config = dict(
    encoder_mlp_ratio=6,
    encoder_subsampling=4,
    decoder_head_dim=32,
    decoder_parallel_block=False,
    decoder_drop_path=0.1,
    residual_init='scaled_by_depth',
    lr=0.0013,
    beta2=0.95,
    gradient_centralization=True,
    lr_schedule='cosine',
)
Rows from block 2 of the audio encoder of a small encoder-decoder audio transcriber, named by matrix and row number. Rows with one number belong to one neuron. Each number is 128 + 32 x the weight over its row's rms, rounded and kept within 0 to 255. All counts start at 0. Numbers have three digits each. After the name is the row's rms in percent of the matrix's.
Before each neuron's rows are labels from the 100 clips, of 14848, where the neuron reaches its largest size: "responds to" is what is common among them; "lies over" is the class under the peak. Only what is clearly more common there than usual is listed. The data: strings of digits, spoken by a formant synthesiser in many voices.
# u: gMLP up (value half) (encoder.blocks.2.mixer.u.weight, 576x192), inputs 0-31
# v: gMLP up (gate half) (encoder.blocks.2.mixer.v.weight, 576x192), inputs 0-31
# out: gMLP down (encoder.blocks.2.mixer.out.weight, 192x576, transposed), outputs 0-31

responds to: "six"; quiet level; last digit: six
lies over: /k/; /v/
u.208 066:134183113098122147098136121169032126131162108139134114072170102115137132125160084139183173175129
v.208 084:122109183097101151151116116153142178111115170077151151144195142175122143136165066141141141143093
out.208 060:134129122151177195099088139124177162148123165119210145174155063143181072165135073136123159157152

responds to: "eight"; "one"; last digit: eight
lies over: /ʌ/
u.216 096:112100162139117136139160147109131090109087143117124126127149131128112118156116141171098128158054
v.216 117:117087132109116112178119149165142196157075138110143146116125154125112145155176115126151110078132
out.216 090:092115121105172108115157166124109164178165186121098171113148084141169113100147137145144105148201

responds to: "seven"; "nine"; number of digits: 5
lies over: /v/
u.238 071:136121141137106142122146127132096095112152129098144137145206167124133107129122105190161150166145
v.238 111:218127177104158156122098118132155128123093109165133144138139156111147128152181081107075128173135
out.238 058:130130128162154167151079155125174200128096202110187156166143041160176120155142069192090193136159

responds to: "three"; first digit: three; last digit: three; white noise
lies over: /i/
u.548 096:111138122141120183137080147226105104130126150160150134078203157142145133120188134107136154133137
v.548 108:156122154085156220133096095154142111082129135158082134090162119115156147115186142072091156155139
out.548 113:155130200140100169103129132140184116102141182122136125141135125128206101124161049086112070162133

responds to: last digit: nine
lies over: /n/
u.163 083:118150128069172195079080101117147148099145169161179163143133175153199156125151085118137160130127
v.163 077:163193101142085156113083157145174088103092156131157132108124152147090114158141128142125139119073
out.163 088:119151113118194155118160107139148112117141173120130097088107104142174082174133097088116089081119

responds to: mains hum; first digit: three; last digit: two; first digit: two
lies over: /i/
u.337 096:145081119173167114180105101067086073090147135169195103127128081141117155096110138184110111133142
v.337 106:156075187096139147153152113124196096070125121114087147096116164164114109144110136122072122133131
out.337 103:080150111123157102139090117098154147131102148177125116069167133108135133124153095118093137115094

responds to: reverberation; thin (high-pass); first digit: nine
lies over: /aɪ/
u.330 096:202057176145154111090183057088148130139169111115092142161080121130119100144127114111110049185124
v.330 097:163053206079164140133190089082105090083141085105105103091106118171149084143145182151058118115130
out.330 087:070093102181152071205065148113158132180122189093137147112147162086104150076085114175105104155086

responds to: number of digits: 2
lies over: /aɪ/
u.526 103:176080104190155058119147175102117028129123094120108099144163090107138146112078158151128128144124
v.526 125:132111119118147097146155104097127151151148106104095114128118192126133111127109154127051106079145
out.526 113:087163131144170120165093134101155158136108146171083132080152164119084144091148083132081118118094

responds to: "one"; last digit: one; first digit: one
lies over: silence
u.382 107:183114141118152177170086126095129127109136138119134172149125172154193072133143070163146109138113
v.382 098:125130121073112149135074115159150180150093137154135162075158146131120148116166091111126075122153
out.382 098:194136116140130165108093121171132110130121124142174124125111140121182123151173099086157136108130

responds to: "four"; reverberation; number of digits: 5; voice: child-like voice
lies over: /ɔ/
u.368 097:141087141098119190116114129135150138103110165079140116158168165155121125143091111151108132158147
v.368 109:121128165103116169189100087145197146122122187086146105168113116163141127147111038093133159125107
out.368 117:142099178140115188151138127122186183134076183109175132131149094186187099240145087132092139132158

responds to: "four"; clipping; first digit: four
lies over: /ɔ/
u.36 098:126083126170106141158130161105167123097116157081105095139120137130113138144065175183131102127132
v.36 127:181047215106151156184126079151123119088126115089089120124124151136141089151112115140064105118116
out.36 084:126161131169103131131123094097116117133121148174206131146118113092140132127150099088128109103133

responds to: "eight"; reverberation; number of digits: 5; last digit: eight
lies over: /eɪ/
u.363 128:087123089087106145120105163151075202094126108105143152090159122108095131107174156112155185104175
v.363 109:094138138132125135133120174087130140112184199078154080119149127131121142095113157159123158095109
out.363 143:141157194138140147151153150058173149101154141144099148122121105146097110152132083068112081119133

responds to: reverberation; "five"; last digit: five
lies over: /aɪ/
u.290 134:116119184099179122081173111135173126134108185132184083103084089213111133175148115128129146115107
v.290 095:172155127086162081101100127132118086122123054156080091124073198112112183068077181126142110163099
out.290 146:164153146132069095119156102150111152145109068152105138137137155106141145126147103106140133119136

responds to: quiet level; "five"; number of digits: 5
lies over: /aɪ/
u.401 061:049113155069101137102161175145055051108164105167154135091190154096098012179151153159171117120170
v.401 097:094161144060090218105185119102177177163093153057134084142111105165152115138118046143144174116078
out.401 055:165108160171139184119134158128184179148120152139155140199162090198204110179136080151097160151139

responds to: "five"; first digit: five; last digit: five; first digit: four
lies over: /f/
u.210 109:129099148142156195186104120129134169139135189098129110150144126128151127152089106181125121100107
v.210 128:113138176087156141153156140162165191151113184095132099100116125160151156135078072135164179110062
out.210 105:165141139102160173121168165118219144078099120153083157102156082160160092145142143097160162103130

responds to: rumble; muffled (low-pass)
lies over: silence
u.441 092:178076132117103181134135059101153188063130120113167108124100122119126107094090127101075142142131
v.441 080:118131173107120160134080164126195175132114170111188103134190158134143117135133095152094135128128
out.441 077:140080136096149147128105134126197174139127133103158103084165101177158113220142105126041127075153

responds to: "seven"; last digit: seven; first digit: seven
lies over: /ɛ/
u.44 139:091131107137112105160116106137091145149073074088051154174117107112117120097113146094164098123155
v.44 100:135172112152080118043132130199114100076112106101161112155115171152090157143126098142175168154121
out.44 139:190149127178096109068137138220069114184142163133148108150091137097131161101151157107143112177070

responds to: quiet level
lies over: /ɹ/
u.218 085:115142130122174144087130101177131120078141102172133082145100151140161138126156155150193167150142
v.218 130:170066220104146161166156090152113131122126110114097110115109141170144076144069113150084125086170
out.218 083:136123113174064156163099115105138180148122130157152158136174079111148128133121104134136095123180

responds to: number of digits: 5; last digit: four
lies over: silence
u.250 097:178114148093135162095167144142143151107116204095115126136116118137136147179138088152088133148123
v.250 103:188093171096134155138108098075161098087117153149122124121144138142148110147166113094072144134120
out.250 077:161061169168118162155147146136164161135102151102189119141162095160148120230120111164131140142155

responds to: "eight"; last digit: eight; muffled (low-pass)
lies over: /eɪ/
u.248 078:117099139062109120091118125203157152093135175126197133121123178167126096176166134114191156158133
v.248 088:130120205096157090121144133132128103132142155087128142094106145160141073134116068142091093076118
out.248 071:170126104161121145159097134099105099134106130123194146163164138143208158160163097141149180144178

responds to: "four"; reverberation; number of digits: 5; voice: child-like voice
lies over: /ɔ/
u.31 100:132099162110124174104160146160146147089139169111139123190192164167096090136145093141102132175123
v.31 109:099165152072147171137179093125161185138137177079150080128114082149138134130109051139141163127136
out.31 120:136096181143121192150139137114192164135079195107182118132144102195179106241145088141095135139161

responds to: "four"; quiet level; reverberation; white noise
lies over: /f/
u.137 139:090165104069141109121161061133158111103195120136118101093140171076202165090126112143101154107109
v.137 088:145168134146088062130099154119106112140065055127121127132127138157081155141137178127146131105053
out.137 144:155136096139164093119091140093028106132134056120132149142145169101133093104132160146132101124183

responds to: "five"; number of digits: 5; first digit: five; last digit: five
lies over: /aɪ/
u.61 077:106149127101091147113186116130100127152161109118141138104123102131105129124139145178124088175165
v.61 119:080137179075146150148156101116182166144105212115155080108096106183165127122113055121146133129122
out.61 067:151120105168174180187112131091202155118101205103162118155155065124182085163143134165141154156137

responds to: mains hum; clipping; rumble
lies over: /f/
u.42 093:116111141132143155133123078152141130165109142098156092161104172110092183100107130171049100126115
v.42 098:173099139112086139138104121141185200100099164101114124158168166169159107118123104145116143178115
out.42 082:140110110176132107165126179117118107109083096107240119146146156090138145191142111182151149131165

responds to: number of digits: 2; first digit: four
lies over: /ɹ/
u.398 082:186122109173076123123199198093117107086165119094161166162126112086155069131117097129081086179102
v.398 099:180110087075120113143172107071174129067126145131111092117110171127160106118153173135077098088087
out.398 078:101122137138168081139121096112148178157104159132068133123107183144101086101120095164094122119093

responds to: pink noise; muffled (low-pass)
lies over: silence
u.422 090:157091158138127169080130066110141154114129182092083095163084161146086119144103137152094070170111
v.422 097:122124122110118115147132100086213113106135134149149091139114171133199132088079133100063133120102
out.422 078:145075184127180159113071133142142145130112128112153096128133154152149095201111097130074124085168

responds to: "seven"; voice: deep voice; number of digits: 5; last digit: seven
lies over: /ə/
u.256 077:181174148085092173114184149162141145108136161114096096095156135162132111120127088120186129125155
v.256 101:146123132104102158145119117177147185088105156082129125130155174199118091167167052114108120135096
out.256 057:117119083156150178203073136123200137135126179176173103164173085117169123145148164161106148137148

responds to: "four"; reverberation; number of digits: 5; voice: child-like voice
lies over: /ɔ/
u.546 099:159069153081113184131139135162158151107134146103159116138181155150145149161136084150122126170130
v.546 099:122111166076127143142137092132164151110131162090115118144086081216170133141149041118124139130101
out.546 117:145113179136106190145133136121179178149089191107172123119146090194194109235135086129106138120163

responds to: "eight"; last digit: eight
lies over: /t/
u.187 053:072109107119108094180138170161085071131167096117069125089105130155128082151159149210179159118108
v.187 094:158136137109105198131113129143135194121134136099135140164134152192137105134138083135107121101105
out.187 052:117112196150174155153096100116137151145142173107169111172190122169134118148153093137093142116151

responds to: "six"; last digit: six
lies over: /k/
u.252 080:167129112135192122075145114160074088114149173133137120163133136112149132127109113141143126159080
v.252 099:119121152069188203133122114121167187122098179115160105125088089187141144193154073125135115090131
out.252 065:104112132139128130158091108119142101136094113101145166162155142149157118136141099132104125113174

responds to: "eight"; first digit: eight; last digit: eight
lies over: /eɪ/
u.88 117:091050129123154084146160132110080154168115120085120133154162146088089153087082160172138072159184
v.88 097:119189125161092155067104132113122150151146137122135070191172117141120128123107140137189168108097
out.88 135:102145153095175148129184066063184118064195155165078120078090135143143063108116123075151073105147

responds to: "nine"; last digit: nine; first digit: nine
lies over: /aɪ/
u.259 115:106127176113154150103173144091189141086094174166187088081090073179095065213168126099088158106133
v.259 079:117075182151140121113180178129166138132069116142097123098142125162057108140113184162101075145133
out.259 113:161140124160130079112116110109109069121165100182143064150162157112150180130140123130175171139122

responds to: "one"; "four"; number of digits: 5; first digit: one
lies over: /ɔ/
u.8 077:183147143109106121090166157148143168111090155145149177171166161130074107109144103174143152144122
v.8 100:165116198069164170114086068107137129081097114151118134122144151123157137151156066138073151173145
out.8 068:171119124163136173099122125111183134136125202107157088157148052172180108194135119197093141171127

responds to: "zero"; voice: child-like voice; number of digits: 5; last digit: zero
lies over: /ɹ/
u.407 087:176091123096184169203147090135122086112169078117096102159107135145159109086078120203104130138111
v.407 085:138138158084119192152149133149201199143155232057107101114111135137131104138148083141105128121135
out.407 070:120084124153086111139099124087166153122138112130163180127196070085147121117131114121119098117132

responds to: quiet level; "three"; white noise; last digit: three
lies over: /ɹ/
u.305 081:137132170121101121097172149200075083139122134152108143124143129146095132125137148128148173148118
v.305 108:076120070080111095149097141114142133124107133144151155118158200155154139133170158119135160091128
out.305 093:123109091116147093161111192131174187146107141094063166125101124159095113135105107192109116123153

responds to: "one"; first digit: one; last digit: one; number of digits: 1
lies over: /w/; /ʌ/
u.489 088:166094169146105157152127119151108148117093145136129094150163121107113152110118157149128170160145
v.489 102:179090175093181152136083079113142102128073093157093147118100136126142113134141080126065135160144
out.489 081:133098142179041130163131129167148127142100135124205151148165117119168148180136103073120128150178

responds to: "seven"; "eight"; first digit: eight; last digit: seven
lies over: silence
u.219 102:200101117126158124116134111128140129116157153104131136069106187127148084107105130144106122152178
v.219 114:100127088128155128135100134181091167178100137095137110121133132150141122146125141130142154065110
out.219 099:152103165145106145133142123094145180141093122085184095162184136160163107220119115115052112149158

responds to: "seven"; quiet level; number of digits: 5; last digit: seven
lies over: /v/
u.358 076:158128106069166138108159109136088085131161125149127126092097210150162180133119147158179149127112
v.358 092:163126140079139157147097116171155192106097177126145146166142164147125144134172098129105163133147
out.358 066:118124101184065158140091106119168177136106141154180175162156047166133145134136114169125141166129

responds to: number of digits: 5; mains hum
lies over: silence
u.362 106:131118097152113140094138094071177151055139170114161120117071141147149099154156113110101090164175
v.362 077:143120140107150113127199122155139136101164194112111112047111164154129048126137129072033061112127
out.362 088:164146076102187093113097133101187146165150131137107090114083166093129164135137168105077101098095

responds to: "two"; first digit: two; last digit: two; clipping
lies over: /t/
u.12 105:162073149168132170174071125113140144077128181141151101164150130161136094158118089134084117152133
v.12 126:176077209080141161147132097176139116115130100107110143120102149171133092150132111171080142094148
out.12 068:156114100132054110184116165165139166174077098086130165137146095089093132148119106132153126129148

responds to: quiet level; "four"; last digit: four; first digit: five
lies over: /ɔ/; /oʊ/
u.400 057:115139154170130131108097180165129076133195091150067178110099121104170145108109025168134086123071
v.400 097:095119166063110132139116105157212163104132191111141092152134154144155120164119092116121147115109
out.400 051:126093169137157185133108112107135133148159154101132132154193061149174126159152124131056166116149

responds to: "six"; first digit: six; white noise; last digit: six
lies over: /k/
u.258 102:152168136155162121013085108134081133151145180134100085177154133110133131111119112150128093144127
v.258 108:140162124081114143181119163117181184132153156139157111121112160127109079150147121096139127094107
out.258 118:117124138118106125151165085120170130091105090157156119121159147118129128145144102131127154066187

responds to: number of digits: 5
lies over: /f/
u.124 091:146106191126177138129124106164155111137167164107152065161122187147107178146081148171081095127125
v.124 084:170117157065131135117130058088172175077136125115117151158131183115145116086107126102105153173100
out.124 076:148100152171101130161106172120155133110106126120236128140172111130136133226130132136140152123147

responds to: "zero"; number of digits: 5; "seven"; first digit: zero
lies over: /ɹ/
u.314 085:205171096105152121113097132161119115077093121140109142118165174103151134088198137167173109172112
v.314 104:175161146116044109164075164110206174111087149115175169137184155133171155130195077085145168154105
out.314 077:118134104202095145133099168129207165142088160096199136154172062176127182107089070133074135166119

responds to: mains hum; first digit: two
lies over: silence
u.98 084:148161086146115128129190113122154154125170146114115085097109189147093094149136132158092134083113
v.98 102:239119151107083155116106127081171123098132141111130135141119124119128038125160141096098083140160
out.98 091:114126145102129102164109072161121127124176136097156081119084153127119134142119129136154130077124

responds to: rumble; number of digits: 1; mains hum
lies over: silence
u.527 091:171111135076176099110095109094095108151155116073074128183124141131138132103084135200110096121138
v.527 101:178107148114137136197137068090191126102148134141071114125114180143153072109108128128069095134185
out.527 102:128109137158082108158082062141134090084167127166146130115112147101089171124140109156137135075088

responds to: "zero"; last digit: zero; first digit: zero
lies over: /ɪ/
u.166 114:121126129135123111139085134169046155132073089162092191109145190131087098157128159120172108112177
v.166 112:133155172055153135093160120164177120183117157082139143121085149148121127134132139092114127174080
out.166 130:169158137099111169141150053137093138160079088146129111132069120159173111157103157087131137092091

responds to: "one"; first digit: one; thin (high-pass); last digit: one
lies over: /ʌ/
u.318 103:104119123150198113086163113093145115145104146130163045127110074198102137184096139123146153112118
v.318 113:145125112147134147131195105073148110136137226116155115122109109130157097181159069089070115149111
out.318 117:084113097163115099147104137098122109107175168100136094092138132124124104136097098154142062109154

responds to: "nine"; white noise; last digit: one
lies over: /n/; /w/
u.21 089:187111139128125146149088121104126135132120189136153110107145136132172176130144146140101128149192
v.21 092:166143150115138148188124132144144177148129198090146156130139167166186129157164058155090137166130
out.21 067:120091150131093144135122132125180173135117177127162114114137016173143104210126104095126128126188

responds to: mains hum; number of digits: 1; rumble; first digit: five
lies over: silence
u.265 110:127081189140147112148117102130151149145154155078107101156128123130164115121040098187064105140163
v.265 122:184102167081152130199140073091178160092138112115110142095095182147155079115096141110049112106175
out.265 114:087127125098081089146085090180115111125136080155135125135129174081067191090109166128154193079084

responds to: "zero"; reverberation; last digit: zero; first digit: zero
lies over: /oʊ/; /ʌ/
u.540 114:138172144083114125089143085137159139101111092154180112114075164122133155107176137085134165110125
v.540 108:141151147105083134156130156174132121159115137079115152191108099096126122124137124136120097212082
out.540 128:162089163151103115152101144103091133063071085208110144118161142093128118123177165083185124130179

responds to: quiet level; "one"; first digit: one; last digit: one
lies over: /ʌ/; /aɪ/
u.412 133:104172120152152086119122170071137064098128114179100134078132098145105127159097161142118156115104
v.412 100:100134081111184116077071092067161084125174133172187102147132162122175169097134121150102095152078
out.412 139:127134079115057172150089162062169151134133105097127108101153079116104184128082155133092101136096

responds to: quiet level; "zero"; last digit: zero
lies over: /ɪ/
u.351 095:151139101154172102159102164137109118171102105160107152118180129107129185097149114114167148111112
v.351 100:072170131127200117119042133203096106153108153191174164082157176128177175112172129131146176118131
out.351 118:121135110098134206091123096168132094146160138122151128108071145124154124122135114125090126086132

responds to: "three"; last digit: three; voice: child-like voice; first digit: three
lies over: /ɹ/
u.562 143:093117104121118129156168186146078137119148066160097176089185156084072184135119192128156160083193
v.562 094:087123119122098163209088156115072101146153132127118152117149104115147108122133116158124169115123
out.562 142:123118128137130120123153073099118105064168125162095151161096160089163072093145080093159087133114

responds to: "seven"; quiet level; last digit: seven; first digit: seven
lies over: /ɛ/
u.207 141:096146098113122107162097185169115143217083084124077181124107129110093142120101125113160091098134
v.207 101:164183123177092117107070144156087074096064096182106144091126120110185187105155099145160150137167
out.207 152:081092134151096137119114164161120107111126162143178119124121133073120167150155128135083103130162

responds to: "nine"; "five"; number of digits: 5; last digit: nine
lies over: /aɪ/
u.538 087:199092151105122159072194089143159128082144131113115108145138089114121060103166105114140095197163
v.538 095:181081159109144173138124127153143162090090181070137124152155167170114121132171093125074159144121
out.538 063:100086107188150104206107141070158129146144145078142133124141122109132136103080120111134112156136

responds to: quiet level; reverberation; "one"; last digit: one
lies over: /ʌ/
u.543 058:080189124113109129137073118079057115142140163180108106112155154113072081105091117206131145101110
v.543 086:160130105111134172133081127127166189088118187096148142105114157177182119143167061117110132133120
out.543 056:143125168145152190122115196154188177146150167110161124153156111170183117144117082141097164130148

responds to: pink noise
lies over: silence
u.541 084:091149124122105129108158106154138168134143149105129136117082167172113082182137155103151109158108
v.541 088:151100192085125187150094085154151141140117134077132132162098133205151071160131086141111143146109
out.541 073:170096135140234126095161201097151168113151142177110110103167087160121115131145117117083101144135

responds to: "nine"; number of digits: 1; first digit: nine; last digit: nine
lies over: /n/; /w/
u.395 130:167112068181080150154111158106104077068140137149084191120174128100164156112170160152140124132147
v.395 126:158108251074203122098177106117090137122124123130109118113083129138115106146165157095100121169129
out.395 145:056137112119183072142127176062174156094167122124143134097177114134077079124131082123162165136161

responds to: number of digits: 5; "four"; last digit: four
lies over: silence
u.94 101:201088145092168150117150120123137123108113137130141147162092160154157113157140140160071121150122
v.94 095:110118138123107121181096155116143152108074166102136111127144154140128100146140069108110190124128
out.94 065:115123108169074124152132132119158160161060128094164119124171087168201106213105103156146127089184

responds to: reverberation; "nine"; "one"; last digit: nine
lies over: /aɪ/
u.112 090:129099177152181130183105164059167126122068116195142108105121090132136135124104144111079129143171
v.112 097:133147132066181139093111112049136091120156155139136099081120134139198138143188119139095114160143
out.112 106:070127104122077119153086114171177108137156152078117134104127142102101139106111116117071072149098

responds to: number of digits: 5; last digit: four
lies over: silence
u.126 099:139123122131100165103150183099175149116136197088129117158142139132111167151148083133114085154094
v.126 089:152126163080118164186134071108185148082166170131131113147138128145157115167168108100084137150109
out.126 065:172085121155139145152079109137193163185131190119144116125107094149129121142109156147074104126179

responds to: number of digits: 5; "three"; last digit: zero
lies over: silence
u.381 094:148121132111098122119160072098121130089150182059163121155085150127177111101112105152079089170142
v.381 071:188125170119174162149160156158147146141137145129084106090093162188119066115097099189084077112143
out.381 075:193103132103215161145101149112163141124097133114142117124113135169132107204121103132051066087165

responds to: "four"; number of digits: 5; voice: child-like voice; "six"
lies over: /ɔ/
u.436 101:176101173096117140116153133192143134119134179079142155153173145161141128137143096150140140166118
v.436 099:171096179092107132138124103151166166067104180089180126160143179179135102175154083114091146154126
out.436 111:161098172148111182140128123124181165141084177111180110127140091191187099225129080128104145120167

responds to: "eight"
lies over: /eɪ/
u.406 092:113065204105148154181184073167176185107096178056154132135143191185090131172071092101085109121164
v.406 123:159053224076151150161171102162134138121134089072078136099108155168172073135112104149066144120149
out.406 088:138104179142084162168144156132179195137086147111166153131136073178189095251128079115120152087177

responds to: "seven"; last digit: seven; number of digits: 5; muffled (low-pass)
lies over: /ə/
u.470 055:073172135105067104133197153133127139132193137182127132188124121119168168165150187128153135116209
v.470 090:195114187102126170140099111120179129077098164110139115129162182158139127158151113129111116133125
out.470 051:195094124157167117182154102089146177149140121155110092136142111171165137187125111184127153163102

responds to: "one"; number of digits: 5; "nine"; first digit: one
lies over: /n/
u.108 079:154103144136162154103131111091139165082163219100175111170124162135096104149103110173078104172211
v.108 101:205114150123118172148109100114130098103083139136120126106164115121196142136165122117098109167137
out.108 051:178132140150092154141098101129193111114157187110077082134140063153109124167117085141140130119146

responds to: reverberation; quiet level; thin (high-pass)
lies over: /ɛ/; /aɪ/
u.15 128:087163119077155117069163115125141161135165132154116142058077053149114050155138114096179120101137
v.15 101:178146146113122050047072106131094080113119120167115071098093118142116181123121175213107112138145
out.15 137:118107117163115101120083120179101090160152171118129118112153173097158136108128117171066110122148

responds to: reverberation; voice: child-like voice; thin (high-pass); last digit: one
lies over: /aɪ/
u.49 098:115133150163166121075119126102095094145142122165116098091111076207101092147114152172106126122159
v.49 092:155153112075174133085129081075158101071160156146099089136090157097133107105127186101137085161080
out.49 118:145171121173063140195079126097151159185080105141118155153171189111178117146136083135112124098107

responds to: "two"; first digit: two; last digit: two; number of digits: 1
lies over: /t/
u.141 111:135075115166108127181120105056129097121088113115139104148133077186122084177086110195107078163144
v.141 106:196090129084170120213137089121174141107146131121109131089118199130101111149148134127066127075152
out.141 112:074156139184059111158078149167081119149087155181194160095166140104120152157157101120084131119118